A small segmentation model, trained from scratch.
Model: 7.15M parameters, 48-pixel images, encoder arch swin, encoder depths [2, 5, 2], decoder widths [64, 128, 256, 256].
Training: adamw at rate 0.0017, 12000 steps, batches of 128, held-out accuracy 98%.
Data: 48750 training examples, 31.5 epochs.
Rows from block 6 of the encoder of a small segmentation model, named by matrix and row number. Rows with one number belong to one neuron. Each number is 200 + 30 x the weight over its row's rms, rounded and kept within 0 to 999. All counts start at 0. After the name is the row's rms in percent of the matrix's.
Before each neuron's rows are labels from the 100 images, of 14976, where the neuron reaches its highest value: "peak on" is the class under the peak. Only what is clearly more common there than usual is listed. The data: rendered scenes of coloured solids on a plain floor.
# fc1: MLP up (encoder.blocks.6.mlp.fc1.weight, 512x128), inputs 64-127
# fc2: MLP down (encoder.blocks.6.mlp.fc2.weight, 128x512, transposed), outputs 64-127

peak on: sphere
fc1.90,109,202,183,225,219,284,209,283,161,116,202,156,186,204,178,161,163,208,222,153,217,197,223,197,183,190,193,202,230,257,187,199,193,179,229,188,139,191,219,212,230,193,158,193,172,194,202,187,215,250,244,264,218,203,203,244,207,213,216,195,172,220,257,234,219
fc2.90,101,212,195,166,195,223,252,183,135,235,208,181,211,170,210,218,196,253,161,162,202,161,237,133,145,200,212,215,159,229,191,161,212,153,231,242,204,197,210,190,195,191,203,175,171,244,155,201,225,203,220,224,203,161,165,186,224,191,223,198,165,191,210,214,194

peak on: dodecahedron
fc1.74,101,196,212,251,235,193,195,172,186,237,212,162,183,221,224,253,226,219,184,267,201,236,206,131,247,203,184,170,215,212,240,134,207,168,190,195,193,140,212,195,203,199,199,179,221,181,200,260,175,179,174,239,230,206,175,233,193,247,206,173,194,257,237,202,179
fc2.74,098,187,181,221,205,170,215,219,167,204,223,154,214,219,160,198,206,143,213,223,173,220,202,229,249,205,212,184,216,176,190,172,188,165,218,161,167,175,162,155,223,206,223,197,203,161,207,277,130,243,219,174,242,258,168,191,228,207,205,219,216,184,172,237,191

peak on: bumpy ball
fc1.301,090,257,213,173,211,213,248,188,197,180,204,199,183,243,252,208,211,234,161,186,219,219,139,157,150,161,193,220,222,233,178,160,185,176,203,216,190,203,248,178,191,256,163,169,232,208,194,210,252,147,186,276,169,180,185,152,214,198,276,166,162,218,200,202,179
fc2.301,105,151,223,222,230,189,236,176,190,180,202,217,209,270,210,151,195,240,213,196,185,209,228,200,193,217,148,182,203,246,206,203,214,164,260,161,255,184,234,212,159,204,191,184,253,211,204,178,202,163,180,217,212,247,197,196,152,224,216,182,208,150,210,202,139

peak on: dome
fc1.271,095,158,203,278,236,186,221,197,212,213,234,232,197,200,232,233,202,254,180,175,196,227,226,228,272,202,151,182,126,217,246,213,162,183,209,204,203,175,210,199,184,191,186,206,213,221,216,197,190,168,161,232,203,187,159,189,163,196,185,233,192,162,240,197,213
fc2.271,088,250,195,169,184,219,218,208,193,180,164,217,211,153,201,262,198,173,154,190,228,232,157,150,176,225,258,162,222,187,142,186,206,154,212,219,159,186,210,226,244,186,198,231,126,164,195,202,171,219,257,242,224,159,219,172,246,194,212,188,209,178,197,216,222

peak on: dome; sphere
fc1.373,106,160,211,249,236,191,181,197,170,233,209,189,217,217,201,190,216,227,225,196,192,181,183,251,242,164,203,185,179,193,225,192,222,177,241,214,204,166,180,202,154,246,191,173,213,236,177,227,220,176,167,173,207,159,183,167,202,180,221,234,212,231,200,272,215
fc2.373,106,167,190,186,246,194,218,288,216,221,214,173,143,177,165,161,190,122,200,155,210,181,175,242,168,208,181,221,190,145,251,194,199,152,138,211,183,178,160,204,235,217,201,210,209,174,199,259,248,236,187,215,209,236,195,269,201,165,148,194,184,224,254,225,211

peak on: dodecahedron
fc1.163,088,207,188,257,216,173,175,181,209,199,196,206,238,222,255,159,233,213,251,222,232,231,163,204,128,178,214,217,200,202,168,223,170,183,192,177,199,143,200,140,205,189,190,228,203,205,172,254,170,221,193,221,185,125,175,256,220,207,158,165,218,216,258,198,156
fc2.163,077,189,232,152,195,190,239,186,156,157,207,203,191,184,247,211,238,216,182,199,218,226,185,154,255,223,208,159,183,221,149,190,208,164,245,183,222,160,201,193,196,187,195,220,174,196,206,217,162,217,240,178,246,220,165,122,183,235,168,239,237,171,178,219,190

peak on: dodecahedron; cube
fc1.463,087,175,186,172,218,245,237,181,239,185,182,206,204,230,246,195,180,178,230,253,248,228,146,181,146,186,183,161,190,263,194,199,162,179,204,193,172,183,197,121,157,248,194,242,218,190,209,249,169,240,205,196,224,113,190,210,201,185,188,200,219,226,220,205,155
fc2.463,081,202,241,155,247,211,242,192,160,188,183,172,176,203,225,177,273,211,182,209,219,237,175,176,248,217,221,202,187,254,170,176,199,131,172,188,203,158,202,217,218,202,190,230,195,198,202,195,174,218,235,201,267,188,178,127,196,223,134,214,214,146,193,227,185

peak on: bumpy ball
fc1.356,096,187,225,187,224,194,223,184,206,190,203,212,203,209,247,219,240,219,190,195,223,191,132,181,191,225,228,222,187,142,216,133,164,177,194,175,193,133,207,199,263,221,175,153,224,219,186,212,212,179,166,254,218,177,192,201,215,201,200,208,101,196,182,191,176
fc2.356,093,181,227,181,194,221,252,148,153,200,174,172,244,215,243,171,231,236,238,186,155,227,190,156,240,215,215,164,188,252,194,190,175,138,245,184,239,164,222,137,199,193,246,219,196,182,185,163,204,202,206,205,210,210,172,126,188,217,217,216,238,144,200,221,196

peak on: cog
fc1.329,100,215,223,191,195,130,261,229,160,175,208,198,197,200,201,177,201,214,202,236,173,272,235,199,227,206,191,188,264,233,219,225,234,179,222,183,222,194,224,227,195,176,150,223,230,291,224,213,224,127,178,203,179,227,220,163,183,243,187,199,205,186,197,175,169
fc2.329,112,185,247,217,216,179,185,191,190,190,216,224,220,194,174,218,225,207,223,230,200,268,172,195,238,218,191,141,231,202,175,192,178,180,208,185,221,136,224,180,201,169,185,213,190,166,223,217,177,147,218,205,219,181,167,188,196,234,195,195,220,183,174,195,184

peak on: dome; bowl
fc1.112,105,209,206,198,200,159,208,213,150,251,225,156,189,213,168,239,177,152,154,204,174,201,267,204,248,221,196,205,153,190,228,191,178,199,232,192,203,242,134,242,216,225,196,180,245,251,209,203,184,191,173,196,181,224,179,150,195,204,213,221,212,182,187,225,190
fc2.112,112,195,222,129,209,220,263,199,168,240,180,222,242,196,197,185,210,237,207,140,208,223,160,210,162,177,184,184,177,213,174,201,200,164,186,237,240,158,238,179,192,230,176,174,182,160,240,248,263,145,210,223,170,179,153,214,155,192,194,249,206,187,215,215,207

peak on: dodecahedron
fc1.86,101,187,240,221,223,217,201,190,227,221,201,175,197,211,261,241,167,188,164,210,199,193,185,247,226,230,194,146,177,169,207,129,195,171,243,230,201,201,205,158,155,194,194,200,222,213,214,243,189,250,174,171,239,206,275,223,177,171,152,203,239,263,193,131,180
fc2.86,088,188,176,246,202,185,202,214,176,255,193,128,188,215,171,188,213,173,246,216,148,185,240,201,214,168,218,251,146,212,241,189,158,191,143,152,187,194,141,195,246,225,262,197,212,178,146,208,189,272,183,127,248,219,146,188,253,167,175,180,193,188,189,211,213

peak on: bumpy ball
fc1.115,096,213,216,176,203,247,233,183,194,200,217,213,161,204,231,233,193,212,142,166,213,166,225,157,208,217,205,214,229,153,231,149,171,224,215,206,186,181,155,177,258,239,192,171,204,185,205,199,203,177,199,268,173,189,182,188,221,214,268,194,131,184,166,246,177
fc2.115,083,168,238,168,181,181,229,171,201,141,160,237,197,250,251,144,194,245,236,201,210,235,191,164,197,196,194,162,208,234,204,210,222,168,229,157,263,190,233,166,156,160,205,211,246,192,212,178,201,178,190,146,181,224,212,124,169,229,188,210,236,158,198,230,163

peak on: chain link
fc1.232,101,204,226,213,188,191,183,253,206,191,144,190,210,200,170,200,207,132,184,204,175,225,163,230,176,100,245,170,155,217,173,179,202,228,193,238,197,152,169,239,172,197,211,198,169,179,200,226,214,177,189,189,202,190,192,213,260,191,223,204,200,263,177,198,226
fc2.232,090,247,211,179,208,236,134,174,191,199,150,186,226,187,233,277,203,174,191,206,209,194,172,146,221,234,226,175,216,214,189,168,224,302,239,210,168,169,195,195,208,208,206,220,186,251,191,150,158,225,226,271,219,212,237,194,191,266,167,193,189,222,192,180,204

peak on: sphere
fc1.97,093,166,219,165,203,210,235,239,253,187,142,221,199,212,228,174,122,187,235,206,228,217,163,207,189,158,183,204,227,167,234,209,249,221,196,200,193,194,169,203,184,215,166,197,220,163,204,194,218,208,193,140,223,210,215,174,159,150,201,202,190,228,239,217,194
fc2.97,101,174,209,181,233,180,244,205,199,239,220,164,149,222,203,119,255,208,232,183,209,205,201,247,249,162,187,264,170,193,220,257,162,174,191,172,207,192,184,154,232,184,179,239,235,233,255,238,190,223,200,186,211,227,171,213,185,160,165,247,253,134,235,224,182

peak on: dome; sphere
fc1.377,107,171,195,163,269,220,218,300,224,197,200,145,155,193,180,206,121,187,202,214,233,177,156,235,193,209,178,169,201,221,228,237,210,179,217,198,190,202,173,187,182,179,199,187,223,162,205,242,230,228,172,180,195,184,219,219,176,174,212,180,215,217,268,182,181
fc2.377,131,212,237,227,167,155,197,144,213,199,170,221,199,224,225,168,217,192,245,254,157,217,185,215,226,204,198,229,221,250,205,220,222,193,203,174,231,217,208,189,216,154,224,224,219,234,154,147,170,190,169,177,183,173,231,161,195,252,203,126,216,153,158,222,207

peak on: dodecahedron
fc1.23,096,169,206,175,285,207,190,291,234,215,210,183,138,204,172,198,168,172,209,252,218,206,209,225,212,218,188,172,214,237,229,270,204,152,242,172,176,204,171,201,144,178,204,226,222,184,197,228,203,216,178,187,230,192,264,224,182,168,201,178,179,178,260,187,165
fc2.23,106,196,245,231,191,194,222,192,233,165,167,210,200,236,185,188,194,159,190,268,174,221,175,181,257,243,170,173,253,254,231,177,224,160,203,186,190,198,196,175,184,182,219,201,235,174,164,173,165,214,165,179,237,187,214,186,161,241,170,148,219,185,174,223,187

peak on: cog
fc1.392,108,221,211,221,196,249,183,171,192,192,173,214,211,216,191,265,211,212,215,202,183,192,200,162,237,160,209,193,159,221,140,189,246,184,216,185,181,260,238,314,186,216,198,185,190,201,163,203,150,197,219,188,224,201,188,174,206,226,195,198,134,182,202,193,164
fc2.392,119,177,227,199,233,208,217,204,249,165,226,210,151,204,216,182,226,176,217,258,218,192,189,193,246,222,182,194,193,216,211,218,202,156,169,162,191,210,209,191,222,140,204,304,211,198,196,169,146,252,184,158,253,175,248,198,203,224,154,197,211,163,199,198,184

peak on: dome
fc1.366,090,234,238,205,264,184,239,217,232,210,180,170,183,239,151,206,202,88,175,192,155,237,209,248,159,231,202,194,199,209,202,159,176,187,186,170,182,225,175,240,262,258,198,235,226,266,192,197,179,239,170,216,218,211,174,164,246,215,156,187,165,189,163,217,190
fc2.366,104,160,271,172,196,190,178,196,206,250,233,229,193,200,209,200,208,218,220,170,214,228,168,251,244,161,167,200,180,207,216,211,156,188,237,250,255,146,229,168,182,191,176,175,226,208,288,217,228,144,138,200,176,211,193,168,149,170,197,251,193,168,194,164,234

peak on: chain link
fc1.362,093,231,248,200,227,204,220,185,148,213,143,201,225,204,177,239,251,212,199,221,163,201,188,183,213,185,224,193,203,205,147,161,210,192,210,215,187,189,210,222,185,206,217,216,165,222,149,270,164,138,250,187,188,182,209,225,269,280,224,258,202,203,162,181,162
fc2.362,092,210,143,175,241,237,230,218,161,200,183,213,151,219,156,175,189,226,172,175,230,172,195,173,146,179,194,202,211,200,191,182,233,178,171,200,164,197,223,246,204,238,169,192,186,216,202,216,231,211,255,297,194,182,157,247,198,197,224,242,199,206,263,252,178

peak on: capsule
fc1.490,098,191,202,186,187,123,192,205,154,209,210,175,200,187,198,183,167,200,232,198,238,220,215,179,138,149,174,210,238,234,177,237,181,203,195,191,215,215,242,174,203,208,120,219,163,210,206,187,219,230,234,195,259,183,253,270,171,191,199,171,221,250,255,163,141
fc2.490,106,186,230,155,217,234,163,204,159,230,234,194,212,185,210,195,242,239,230,161,190,231,206,157,215,220,186,204,95,195,220,189,167,245,219,191,243,149,181,205,179,139,197,229,205,240,137,203,231,205,187,181,166,148,170,144,200,245,189,240,202,182,213,175,206

peak on: cog
fc1.386,101,197,233,222,263,223,210,172,233,235,214,211,170,195,195,268,226,219,253,212,221,213,150,184,219,216,173,178,187,177,184,177,217,141,227,195,195,230,233,178,171,169,195,194,199,263,134,189,179,230,194,166,230,166,237,213,199,230,191,158,137,208,217,177,159
fc2.386,095,181,170,179,153,193,241,177,167,182,174,190,214,227,219,188,119,227,152,237,176,150,196,193,247,160,198,209,179,286,207,173,223,147,198,196,177,199,207,229,177,195,235,171,215,205,194,179,193,245,204,179,210,226,182,177,187,209,188,168,234,205,193,270,207